From a checkpoint of a small image classifier: arch convformer, 203450 training examples.
Rows from block 7 of a small image classifier, named by matrix and row number. Rows with one number belong to one neuron. Each number is 500 + 40 x the weight over its row's rms, rounded and kept within 0 to 999. All counts start at 0. Numbers have three digits each.
After each neuron's rows are labels from the 100 images, of 14976, where the neuron reaches its highest value: "colour at peak" is the nearest of a few named colours to the mean colour under the peak. Only what is clearly more common there than usual is listed. The data: close-ups of made-up surfaces with and without defects.
# fc1: MLP up (model.blocks.7.mlp.fc1.weight, 320x160), inputs 0-159
# fc2: MLP down (model.blocks.7.mlp.fc2.weight, 160x320, transposed), outputs 0-159

fc1.0:478563480565414572510564513469560472473507486492513482448491515515515536534548443525547522517491476473484475480476475492561513439552500506511500525520548558477541532480504446457475495464480465411517415498482450537476528546607533448555493471561452511486481478519467448503495468548539457497502461463552458448551485527565490533539527513488481521497453539495507469453525424519507495555521483502537460472502558573463487465605534458452451520463440527531482436508455505528502463623400496
fc2.0:462438482529570420455479544509468493451478464504482564536513568528539510446485495482426485451529548518532527537557470447455502473443498492594499529474423441516512558454535492531507569519486544562523491457491574510486510501476501510487464479501573523549463563488471462515532533460566493505425547481420526549423495449432513600522541526439436551544546500487510455477554548559544454515454487484493549462484457468498493575512479465535472485560481512439511464491508489481532520441518464
colour at peak: green

fc1.67:472466457529509561443478513516530465484449473431509522557535509452571574485583497466485482464528435430521528472491461487521517538469534476550485477526536461535444581468550517522392481487446521508452492445453491505518486469485403459506430434492514538447534519508517501518520440485503523485521482528530561564472511606511500461444552444555517561447525567509474516493508547537599505477567541535546481454487539479508541452528410483501490496572493485542495512492560478449513500463494465
fc2.67:450507509535520498547505473551469537517518457540526529494504545464490437505517535617537478516538469449502482552411515485456471586503448520523468526542409443537481512565469547527528456569500481558470505517520437475498496485519563487485485514496504513512503493467521500503472596559451522487498486554488440429507516429456482470502502498554497453500454466480522541473457496525426533569486463399482450528520502505595475576456471522551472482448525535508519536582450417514440443557475501
colour at peak: grey

fc1.248:491400513526530474460517447457473496496467482528479519490497502519588427489452465445489613466473512528503486526467500472489595459533454544568485499515551376514563442520525473521496498563566511466513555435420486562514521476551554520524490469555436447479505474473454468488495486561511511468495441536539543529498504503495433464479537523563505470468501502509480526519476439489504562549473515446498543487480560409503522518447576511506521519470524495573508548509581513457530510427494534
fc2.248:450532505537525559417508469552491500506457493520493472478522448516507489433471581539530474578465558453590454479470485454528480510526497595482474468554497587494450493466459502398494488495484473535440468459583503455565422501448488497486567504462514467497485514543526495532506527496557473547504468495488484485469473516558551447517494519570511494525485594410499535487521492459488523513537568498476479484486541476553504468539420581494474467502498469520497466550423473499506544567455405
colour at peak: grey

fc1.287:508556447543490524526525508526548501468548418509474491501515505432489529471406482480503496506538451382528550561458464533474479557452532515489447418571541502579539484489483540461533536573515433557524533474471494461559503504528474492506471475494480458514447532476424481597450537516517393540571464533445499434518496504570498498533497506518558549520415526554500503506438460488488527488477561485507505531443580481555526489440454487532529506530497527482479492510471493517523527452462559
fc2.287:488446537517510499429536491479522497495512568546496454464499502464545484504472600538533461538443468557390453544462441499487501469496504447467599548495470619476467509479481443499492429521436535454528535456529554504561513529461482485541491440508512496472525513484565557400515505489564476473488495536531527537466486464440479499473497449539502479466531459437523569509598488517511565520390533522515495476481453434484500499500522502552474447532522457552497557490518556492525536514514526
colour at peak: pink

fc1.285:414550506574461599471505524526484531430441489529494446485468479583537435581448548467541486469490474512473520560552510516542544524472521580507478502492497521472463573494527486526514497465497482466488454452518474512505464533525510520474592525470450528506526533588525498426467457398515504515536463424454519507532479547492504512477486503441482473450509495471557422450519490457506524504538503453422508517531454520519525435486546454547543506472457609591456500498494518461547529519521462
fc2.285:444505465489536436483445489545516456571514472536503523503410566447553519433529509472468550461495559550436474458490517517537481447522498370550536457468439528578483434531528496434514554586490500494496552497513465518462556452470528415464540451556548488543476524423465552510497567531481448487528595526505478488479522474498471443485506534515463489496534529518508549491484501497469481503489448541490546486392493465459549473477482547471545544478520543538529505445492561543493508482464502
colour at peak: brown

fc1.111:457457432539550529429538446486571480534497477524511500520534489494515566468487509503452477568562483477460438557501541467515487457462499483478516510495540470515450469554462511466540516487476570448490529514569469530520494460453570535576457466533454483532443578470470565536559481507510508505461464525572560454484557425514456528471513516470554460454600542506510490608487478479460560524523564548514454465560472530494489451492497478548453466461436439498451511503501477558484424481509449
fc2.111:512490542486549468509519423445442515521434440551475577517579499373538489479538491538515498449491613494575506474510549540565480459508507497495430460515501520494543489510539454486523463491529485495485528418515534499444461466449471458453528452608539500473450456499529548532451529483540457501560489420521465572532493498478573521451519486480504526508450547486549552522549487461525487457480439503488485524523529473511481424559427526475531471536495514568524476494492513449470529536567506
colour at peak: grey

fc1.194:478514467560556501451558519543499497482542455507526507569499501513446494531503460540532499523499489446541566538520509464493500478482510517450491496507599514557471501478431479498594555496453479488447419496517470419494464462501465513474526469591420512477539459455561458484470534529398488543530427490567589496543485510583490438509508470464509539463502510445443461581493472503450499498512504584479479523556550470490496537448573422462503495512532538503480484460496479445459551544536551
fc2.194:518516501483496498480432546483440542518455499493495465481476486512510531463558594457487481463528483516404493455488474458541458525476484468520538573537499543492531435511538500480382479528518526496573499561505524548507495455499522435466527501491520534481468517454513530519491495502543471547446563437419473453489475418480517497446466525468527466563549496549545536470529558446521449502463490418475529537493442503448552525549446567563564522540452468508496467574476577528486526444399522
colour at peak: white

fc1.206:542512449460491478499508528547533475473419495522475557515488474458537451465507446511565451549488529427495535553416493456523465477485533438468566446501512545516516534519566500572495520468473528526501516493529475547572456461509504573527470498456480433475527495504459535493474561526471449447543461505459539566564538410572500543522513479486480515438469487498451518501385477474536485511482532523551504490547518549504514415530496565486501513495477435561514595440476467503488416443513573
fc2.206:539511516517530501548491512474463549468575520561494490530549510513484509503464528495498538468507547474501498456562463521548474508500447512460428498526510548495547459524445536479481489494497447501498495521481496468405485495542513490528466434507448484607445509492504564594495497520502526435466524522526579463398508498474483445583489464525539511535500591527492524563571483470465575433412466445455427533481506427503479584530521487421437525504537564430509484499536495459513474495443472
colour at peak: green

fc1.74:537447485607494587499509459524555474574513475522485583500500564526492515546482437414545553474473430491462495551494466506536514532443565504510453499460516501505431458470485469464547544487486449531501435495519472466524483445519492456558509547531455442448517508465534552462517479479447514657547496499529502475538423516499510490518488490439529567410499576558510459534549476489473525490536521523512486518446496477483553525549514484490444508520513548469523462449493478431500484572481511
fc2.74:465485452526503421521577548552464464529444514450515441519524500504532435571530477507458544484564466549491537472470459565420447528504532367450548500506500527483542562572497466452437484599554492488497522473479508568533556481533554524501513506468496469531468504462467494540470534555491483512452556474489501419495545512493472489465487473481497476582536583488576502536506535474490465551487540451459570432519435485501535493501479524479556475553429460502497440509498562486521488515525516
colour at peak: white

fc1.254:454515497603504553477506578489599537460576503459522496561459477488543538508487461482550521527573477419493485494512511524469448487505512520502480543487541520474531522487468488473486544456522450494504411520523483525511448421477485538503522498496460515507487527496579524504532462507460440548517531505551535469507476438452514471499529492511608511524427454490452445527467489490437516506516489545451501631531488466466502387442499470432527479497537498573514511521492510511409547403514506
fc2.254:503484520396469445525512524545420573538462484502433463470527501531446527510516559523464418462505537519487509494511453527488429596474445500579512543489493527510509478468513456449428501528458588516530489523537502492471473534493505512507515455554524486442449510452474547471466490531504498557460488518485487546480513550473459541409466465490496458491574501527551514558577479477574428552452477548555517457428513481473485519513440583495546496540495502439514526441521540438517501564466563
colour at peak: brown

fc1.192:515523483521603549456520456550524525496501493496538537526503506538472461429506408456507546493545529440481487534512492569544561498458523443466468428471500543514400482537444454469556557468519563498484498493490542536451551520548529559492488531499493514486430432494474559525541536466494549521475458520475534403537557525524506444501569359531481543520444545482520569495511512543531458502495460560473513467423516455520479513492547523499464516468508545451486467515494437474463501499434527
fc2.192:508444466564527479473500463479526470405461514439462545483476478461461527543486433477528428478466487484553461458530543463460494525479483488461492533533500514464403486505469505431481467509480597548488464445543496539573507459546563476514550563509483552450552487546512507496545494522570514464604434535450611509520572501504502450532472467468474534471528462545508491472498473488481533513509468403490546496442491526523529500553555448528541535549491489481528609486488456457559489498523482
colour at peak: grey

fc1.143:503603442514521467517534556517506472499477465525518481524473499544445449607450466534523520541550478407495521526452459524493465432561519465443528464456543539568448502512508462512521565510453541425497474496548483493464461458503499520547465381532474524555537550486501410534475541535474479528518434529507504514539541499530549464448516423482519583502534541519436428577487464493416518470547460523494537462509511527477437548496520491484543536491481557532502484472454495532440528482480517
fc2.143:595464498456513473527453525511436489471510493522431525486489506459478505452509532449483392444484542523441472489565532511521464600437456514511530588569472551500538476509550502481457417530501557525529484499473536540502510527438457483474509541496541465459513435457503518554468495512541495561481555501501507413457470486481455486491487540516511461518498422452567549431479580477574478589466511442494481540464449458478480494525448541544499517580500466430536465516538532473525528490480540
colour at peak: brown

fc1.295:479536431541525458501561516544460485471518427453643497559546483512435440575491394476511530505525453450520549566512515515476498464496591469481460480474528535511507416538474479547526506526476488504494500490542432503528503485516516552502482455536484520464567496468494507528417538516515496474513465523556544479568475477558518483509522441483572531513557524435450467566461479555444494472529441524488507468469542497520520522524451492477520527516483556424473524400448471493453499473473568
fc2.295:524472515453535504479476496482465503473483523499453491474500459496490528436526586494517432457485528452455456494465460474558429510434397483469523533514484528513537505484559499442457385479520520520541469532516584542468521512467468475442499520472502502478486455539569535531536531504510478578486556453433479427408520475479463511450501496525458509493500508521483550535529572453524477547498512458548529612518438528436503507548506498590501429579542489528547493590528551536537523482504504
colour at peak: white

fc1.273:511532468525473494462506490535553459504564574480474545520446542521492549484514563537478489501512491422561531564512556456459494489413488527458518418511536529537428526514480451514607567445468431569554502439497538426457504542454483512470560481449459446472446423540539507486494508562521569505520502493525503565498471495538519422543489431443504504487443494443495497466481446498473523472494551534534514535498562445497507455460485430520546503525513548559480467492435477476519519565545515
fc2.273:464463439541533445500458533478458548510477502515502451463541451536530502485547516489520499518476513534427507466465468521524445540515560480598581536526475514494524489541486519471440460551465482463568516524531477510483535446544418455453527525538473556514566536483507547550492547477503469555500455528417535419454476487490463504456466626460490496493562506546492528496515561515523476524544425456431526483526400463479527514525521539448458557421476480513531462540540519476515476466413464
colour at peak: grey

fc1.284:560502491497454413567524495456543508459460559464523575501599471536434525470519485495524562476514463469484501554431588507480476526447591553515414510460464472502490571555538471444540525500469501541504575478484527480406496393484546492470547562495479527533538568510517454501498435442464455512479463483471493477564418460506479536557494539567524567510490519495485442506500487485483543479514456471457513549508499477496448505462598504527503496494517471511467496503465521503478435481517539
fc2.284:465553521480542563443431498595508480527499548497509503465508532577478531545495545548454488505454492482542411521516425569553536518500496398544497484514470482449534464527467537498458430439475421534498484493506466411499535569484459577514442473459418450461451511543546540498478544438549527484439518505545458504505527478455464539551524469486501488487483542478526458459542406505545458503469512511550469562524512513555569505463508560523519529518438451499535544502541516498510472474517556
colour at peak: brown

fc1.242:507540555482470524510525459440579450457427488490423498542447427545527517456496495443446514472558464476502587536507495536502499510545560447491531460479554543471487521538512567494483406479479431561500509435531470471492528449523515579512566423514480482604591562460480483474500561458494485516511533441483539515465466552519534520520463502453451500538482450497496534491527453460480497493574465523449477533554528540526479446530509468539489484536465572501504531458484554480449429501470551
fc2.242:465448502495537531528474485519508509555560498543484522505501581515505457488465506528559504499502505501467444506537539485459526533412450469562548531446395415507566485479484562488488516575552505471549456496508550532533486511393492518549439547479513550470430449537525483472470530507477550429481489585500474463548555478486489524484510474533463487449512487565470471505465464483521481544362475493538539423492507460539498523436467489481557526469561454420472545550511502507531555532498494
colour at peak: green

fc1.153:480468426513443529552454551480470454511494529429541481469548539492469506482499559442463513523513530455496529449469551468579472518489459467509487518520485487449564497429469509465496472493597520532555508546475486513488579504504506559490486533482487470584584475468486531489532519445459546564490469523465528481457531538533532518566382518498473526451452534487419501519538466495521393509548470556461566490528513547520386517450537492563443466488480499497517535544516518536522462470479571
fc2.153:539477555468441536457539458580545518526514480539509513517550456490485570575513472498489470443536496450500514502541516529473497495520521558480561474554468472481439523431502549492505564468527516455436479479533541475485459558474559475577515491441482497542544503479486474520488542470475497476552487492551514522543441504500583529442487501587447498514454567441510496409453470584431468539476499454581462545494459483559524551529525512427480462507435440472548477396486460515490435489492511
colour at peak: grey

fc1.55:582470504548583534602538493509566450514475534550467469562479470474481517494492481551539549527455530487490471480457464516499444541531513536496529471529537602529457445535492536537586492481458498503424494517548467507531577462509458500499489416517424522523460479524529468472486455549571502525505470515469467506517466473481489577475425399497477478485435496417497470576463478497483525465577489465474447541440529542530483483526521473553580501527488450487453480522447495532537450514470453
fc2.55:512503520476504442461546562459468553508523478487507490407503536542581515509430556445501428440517530540517526463546514541473529489511416420538501524433465397450570545490484455483448549515523526546585504554477497468454481467493493519562501527516532489542536524524501500487441561481456437488432511477559457518552522543502500477468502532485524531460483467528559538463528515514551460539443523530465561448483391444535500512495478470463484537496488572497471533439538508413522463493548528
colour at peak: white; pink

fc1.236:513556408527507509495522536506530455491547499570496555422510531506532443523514508526518518523570442428499575460475465460526423475492467469488518452440561517553514455489494441580552538564474438545522449415523433496453512460530517513534511453498425520481508507468504355510499538509446521492502471526528519525547499561561520483518539465503529548470520484573453534547526462525500449474535440543481482499499520519488430533497494465494576477483487560497508523528472466469434459494425550
fc2.236:517462488483521480479384545507452544518489543487497509517508532510460518426524557525494467453447541502483424502556458507486520578510486525490562560544446534514468483476432548416414462524531520477505530554487549501575482550466442497516513514498564526453433512493486514556447511555531484541481510441484586427477471456523440463494440537480491491568503472447537495493481523417511527580435468457506488518483491466477510535505488520519469525603468451398477463520538483556549499523508528
colour at peak: green

fc1.211:457595424430497475561516496478521549446519484541498546506483527504524482532599535485476474493489453495585557534495476452417473533499478494486542498541486441451510471489515479489520574494526414515437455444515468446533461484476529554487551521484487507564483515508501434486540588523514531515450524581563552528550585539520487488551544439557444481528509430491481541527552435474513473470561450523538449445471501490463421495527498424497513503466559459524495509542491497471486491480429499
fc2.211:516511508547509502521447450506473455504516523492502528455469543483466530395550541512504566523460560536475428481521528522511459550518567498570455570436412533487552465473451500533484446529435509497564521608534517516541549530496466490497548494550543505472488493489508463506504476542498551520510520478491412461466416476454499524494508564544499502484500469489447453482472516503449434513444460439493528470510494475506498506569461497570411500474507501417461478523515459529642436535511515
colour at peak: green

fc1.311:538505501566602501444521499574536447525534579534528521489477559507490526523518480580526472469436481523474485457485464482488524505372517496494487560533498480569517513551463455519445480457503488481419522480455481564487447505428455426460470505500483575456459478512519519497460490528507425487537517466579510522515545488472563493486535526523539475491488484562479504583462476515522482573492499416516528439460493563524433493496520512502481516414546490436485498490507472428484502531567592
fc2.311:485537519485496548477500474388517543489470441549481527544462525482469452458568496453474508528558474431518561562516469515549463487559466496502487391432553532454466553463494549546575551515512500537496479486508434469541465512555515569458500501505547433537546522541473444456535483510463526550520486474482527541488506454552477467557466456530554515505480527443438483475484431448484550472526542574540492527499511507545463511488474433567435452440474456502515493455504499591502529568511443
colour at peak: grey

fc1.88:455483454530507496447511534581522444412520540473523501562462453558412526619382510481519533553493472367495542527533540486566500478510519513449475518462559518559483526448510466465519511519410545469577422504503508541495471482496502505470537525511500540512470485434563553512525442526455497552496438451514472481493503539523522520535465479488483512432507541482445464563480465482479504475509517515479478527549538586535576517458508482517496490472449521552479461487476485513481516493534429
fc2.88:499535515528509418471452494471444531504474437527465518473516523480533524399568501487500494424516504606476486446507494527490429535438504483566582561495445575466516477536480495523466479488461448481476503531545515518508513512501525452542522477526535475469507511487462526546460511577520532511498597505432540444468476402549436468450556544477462513527535525517527531428552580407536460511518456487507541437503439469475566480560513550518528540548488490492507492546517504456563516488466541
colour at peak: brown; white

fc1.270:451510478505482583463503498491488520421494513573558518503448491430471532512525483568501530495526521474472526479499482502470496480530533496504556466497538519450504473563448458551532491482502477460588437471488474466466578496496591492493548482552570491488510481453432461514498525569489456479416479431576522456602501504506544489524530542531432475521474533492484482543517420534455487526410437561545489508481540528519416478529498447432487544588477487501466532454431487500486469534518574
fc2.270:470526544576459497513474570450446551436514452480427451544525526496484512384520496504501448521453481494563490523554489489524457447473531463509554558539454521492528557440518490456443476478582555533528480529451482505581456568495507499561475504510461505457420506524511532520453480478564521540504487521465522505439496451505490490420524438509502524525519532491489485463543458520517462508536512493472448471578442522498569537551523489536515474508499533335465563482547459521526480460508504
colour at peak: orange

fc1.11:411539436531487554451494465522520471491517513459537517459488584441458555500494515559520453565555563538530442447536490543461546416433533482525567465486474441459548474440440511524509431474505489455480512393574446516472525514459492537512455563482506511484501430528499484482507523486476522514436529516459538528534518541468508574532509468546515480518534490538490501499474471572496452520536526475524554473451488459479504455448564450506491463496611539498442540502494543462451563489535563
fc2.11:491522519539534483567464484503575442483423478472510506526505473563486540474552556503557516524449506544421531560512491422508472489523547478517526459495441458506510532509586529482525536463468490559528433532448520506529519528556534466527531437435469488543531486562561524494491527454440533444511486454554512415431450477530499488508551514528470525546453502468557505461548442447492595502464545530528432480501451485459499568544480441504482476481527450498481424520529546530503409508414476
colour at peak: green

fc1.189:485517454502507499489514559573521517465552429489529507516512483503466457571433389465528503536546494434563539542548424462492524470578592462460503499510544509518474475507471444522530461492449550480431441510474495489514470378441570590504525523535490575465534492459548453498514560478496490540522486502547530515536491501518550501492473445512548533471538522498464472540492410493467523461513472499468540488477512565503486490509506474533518588468509464419566525464487478487419567505455510
fc2.189:574531502466569442499496510449454488528493499464510475467522503523536497456576593481523471496468515521410461518442569506532421553468446479548532553489467537482553510515521507470410494490530519493563499546558567514465492575516483437488510442463534463473470476491494516514417474544525497552499481486472501440515521446515463523513523597467511448518462431519490526474513551450521432577442482458520526547533458439431515581548434515523475462567498514549491468553486551540521458483489471
colour at peak: white

fc1.139:543525481513523539508535534531521429519469554474543512543501481481494491495513441469497510543552409471501535512450449563539467487509486362299485508455505484483528478419487519515509528467489498531579528429530452462513506493510525532541478503511549538539526546496489489445491511417542537534492502455493503535546471532496474506559496492504534509468477460496476555542445505531532551487503528498522546515500455398509496499446523494533507560497542419490473515481575522532447493477562427
fc2.139:470420530539511503508470479509518494509441526516525403542510449519430434460555542498569457439477463483492536418553480580506455466509543464494476563480510479471504464498520539518542488398523493548436539511564581538450507474503462534411535482560453414508408435539499489513517482491494510479500536431535531447504534501554524473536563470518482602510557450531466502502518520479512479514532484457503522511479515475512479503505505517501496537466438541460504600506464449584444470489499536
colour at peak: grey

fc1.84:572451527524584509493530452552519522463503452531483538543520542489509455450427418503538540513569464523474557512497427532568494523465429546533523481485486480547493518393480481481510552490533518555505582448449490504428495508545469510487479514521400517460458501495566481479549490540519449521549462543521523488479467491459503474492590393515505531539532458479494492586516494529493429452502511542434560504465522465483561503560456510473491516469500520447487496493498423493435585524517518
fc2.84:497469428585457442538476512535489478375491544457442439459535440519536487455513490506544470471470484428511559498493524498463472477512528428466517507515515515439459499522518471478486501568464496554551513446529510575536473451525549528487593492500429470502530538556502414453547535463541522435501543511464564462482543505560455477469492464427549528560452555544526492497504472541527467563547490395478509511443507508555501485534564497520494575529506505494466497536472580499511499522480458
colour at peak: white

fc1.13:492503504525524549489550421472516564474497551485579502515474603483500488554519534455556497474576568495502466631498455520503500506476527485462513573470522480461501511503443475593526473518455445449501481506547494414533459515422547544554530503439553481443503478483493570483492499463497540425468516473479489499528512458446490488528512453518453450482457553447535498561468478506496503466505429521520532494526529481509535498474488464451500477509548604460569457467449506553499504462481613
fc2.13:559498509496505470539433553475509526469544432492460459512519444499489548507561521518524480503420465466537532535461558501514453487517500430553482467534449537494526469490580529486506439455570586510498460501478502577536464532509502453468540465488466455568517480519553522456501499493545488540508530471515509455478435451538572507465454524515496501550551554572414527455532472507464495529519507484505480533563362531397553537535510494459479537502442475477503498549479541418498476539513410
colour at peak: brown

fc1.110:496464441517541474509512531596507478495559552487468507489543500523464511535512538531541482514479552542498395517489576519477509459405501489462476542557457507506450508538547523422581467487521521524455462498538522474508531536474484492508476513456518535459460383521457492513491498523590543533443514499515543533506460531507511512474562487495534462480529492432538505535476464571433527497542479448490484552535513393532518485470469371507570484454578482456419517486431506458477535468515514
fc2.110:531540537447530456519492532395440449479452503483473530447442492482554574538545473421585484461514493468477546438520509533535484454538408505530432440411530508447508528506528508490467484453503465527453497472500472484455510479599481547482542535533478466554614574514503490515520564516442489482528594453495494478491532505560533496482489496537401488495534502555506507521509482430510457517527493565508541485525492565539491414560481515525484515448434488524519484477546487491532469490523501
colour at peak: green

fc1.35:533511503512519528488480548591494461461459495498605541565505521554522510510464449439533445570554577520497553464468453472475449512532481500479485455506446518486505508476545469527581549537420493513480402484432478476435523507477502443482612514485398438449493557492454507490524482477523439506540488442544534487545489453501494526442454517439533525492499482448515514482471468445502548514507509470495525486599431587519490518511536526501583506500509503462524542491559493493427511511525530
fc2.35:470555497476533524484476520505541474525480474540427518473582511498548470482472568517455502369485487475471389509505504423567534507455501491494507542486561527507568473475455509458488455446484532483548528524529545533501430485491443559475442478462550532555505506457546515496407518567492575513508517554445470424503487489536463541530503505497499509542506541556495480497521537539486434471503515428506513500443513376463492528449458477529525553546522465515490519446521558494533511541569578
colour at peak: green

fc1.170:401506506565540564442537493522531506451489525487633500573499470602475546513402437426522527529557539494474446524467536528458515402496507463507458428463547544515534521457465515509476560536499514465539500511528523473499475532493453504525552474472482539529456513497497508519506516425515467491483507497474484533536527454526534506460509477472508529524484550455468449521460511478413549501563539499524475582516535501436533453487510471443493443477522522595491470471532511524499557389511502
fc2.170:566523504449489433453477545487443530449449465481393499454513482419472546492569571547508496498506444538465545489505495528501431597492475519504581533523429512527501492560540416481452488487471558479507484482509509553466512457496467447451517497552519488460431498459527552516444483561506490549509549464474465471424503445476466462474464563536521472557529466508528543534514552449594448558502498502536510494468448456499472481504447585496518524580507481451542518547495553477480477502458530
colour at peak: brown

fc1.118:509470504554470528470584523552559536513468498518428512491562496527597490444585510480495468493474426460545534480487524498477550507538518526522517515509487470435512549499477505506518492414478462511527422541469443477525433521444531554515469560419519464504473472459497479494582452455567498476554478534503470579487511548432553496452501444526463520530519425496579508495465407540507547434522517573489477506582489526522493498522469415512456495530562508483459489475491536503415535475465510
fc2.118:508486523472534525530402455462502453507512514430501516564490530494526493533541508526492500503489565516508432442516511508471420520460493501512472508448501488550564423471509536474473481537462501456508500514568587520435541521459500545460527443559528577487527454527483566526470550557468563511430475473498520498525442479505483486560481570463569521515552528533386499528504531465499476529509418453487445457416475482533479500496469534481496516501437498522526615557514441472562478539473422
colour at peak: green

fc1.61:476481405491525469482547574561502507467533467458508522551566449518457483569482425459529516480550504463550554519502506424555474446491542446481496501522563450546508452490512497488523536479469516480449439498513491527491477451498583585492563508545484559506539507443513434526541540469462509509514400469529498491557528538553507481510487423522576521410533535523472473563489439460434499439486469586469486495504503537506462535479521455525487561474568511461503511465462510453412544512493530
fc2.61:532470575523515460486444497447458491548497520519490482464539524489490523419588558503457474523510564522453446492505483563516443514456503457521510607530451557532529490534523476508438417504517523526580499562561557539496534521479487455476520473491549502439430451454566526482431484536565473592493564440459517480499477432465431455494514564464466466558517454504501493451497585478508478548499519456528520526537452527512558504516457544527513507546465484497531524558500514544562489433520530
colour at peak: white

fc1.63:441494560456565523519519453481515456462468475538507539495438476449511464552512493503490540509499534472524445526497469562510500461513519506531499473431430496468489545486519425516518550530481447444531455531516445561423504446569551563550457507450494501492527543498497562537486502571432541565497489603508435512575516538436532418563473484479488504457443424507540478538587440505454569485453482535523477521519544567442446509520533435517489556477482551509488504507515471534485446504459525
fc2.63:523506500515500457513431578491550451474522435503392525488576534491436545436458526480535454481436512519524507529512511530488541541558483475483485418506544513534518470465517546477490433503523464526449449478463520459578511523421445486458506557558505498504531501501541503580513561521525558460445520434469570478460481466488524512501506492485461520537522565502476540475483439523534517513451481457521499539526433477520541549572542561523494466566460481361532481452510450468555517524474560
colour at peak: green

fc1.124:487533581427504475493564543542463513504540504482455473467517495517578491492503443486477555511448558515534484490580516549459523484516555478467502460492427468545492505473466452508486500534532449461535467490481523460454475518465461504581511525477522547501463489524455470516490505491531509468550483482515483503537461481494544616496516453489463465453361569508553547558444494571496368440511544509482499514536512489513495535541457444444561509541574471461482479452504545435568467484552536
fc2.124:453513460490496517455516517490524462535489486475548550535470482458541468496539539514497480564612517513538512471515500508519444500526505581469577558515524471503491473527512473538401437538464498531442514481550479557536579502552552576437519465489444520454489479494474587482464531551565512497459509461487451562482491501462440533481405581503504546485529487463492568525495517471469551541466495518502494431551547486437426427474545403510420538448499479479457507480460441479491511488472502
colour at peak: grey

fc1.41:458511515500477536415488468440504483502454472535534494511507545520535551489473490440474480454481535480556450527532468418530423451514533534451489538531542531411489513521538510466536507477494530479541470402552488480493469431524456508547515472569499503495540509418480460451518429444483580598503544503530537461507496482530527467475505540476531529454561528521462472517484505403531533500488534590446512444471526526573566526464586479535582510564459520538537462479516459501464507492438543
fc2.41:466459478507483533506473535517553457461553516505517464485454539528503499513500520551503482524531475521474534531489518538424507563487461441512506486497468476484577485485560507512487565544430477522464492508502491503497491516467553526522484560467484472543413483513509532564529521483453522412415511460396497474501470557473397476514486409500448453557495482482502512366495550563489547582477508496463543495575492449567602574480521461469462567465476509512471544555497443516511527528529502
colour at peak: pink

fc1.201:537533487491449508513478538543442444386496516487498453518463476535422492501443511463537474552569529453497445500468506528490515454541532477511457455582490535456440466542526558413545517557530541482541453499538549486489514475521512556497502518588438472517503560460503483455491508511508473615522418485528400485563488545496522471473487489555523480495449449524490463527448489488483462540479490529541573484597510500551578468526507435525497546503470506516536500519459517495396529530486493
fc2.201:476448541529481459512514459546529502469524525439482541475501543473601534540557518546508518472475437524469506434499506406496493544417477514517538534397477513524491509536445479520486479420501508510497508515483397488501519497525536536525560557500554462493538545483513548493506505556526563450458466509506468470502522486542505536422506468384503534520435488576452546427578517493526583487491503439504490512447425535471468503482502504567615515558480504461501511492500463471552474553513518
colour at peak: brown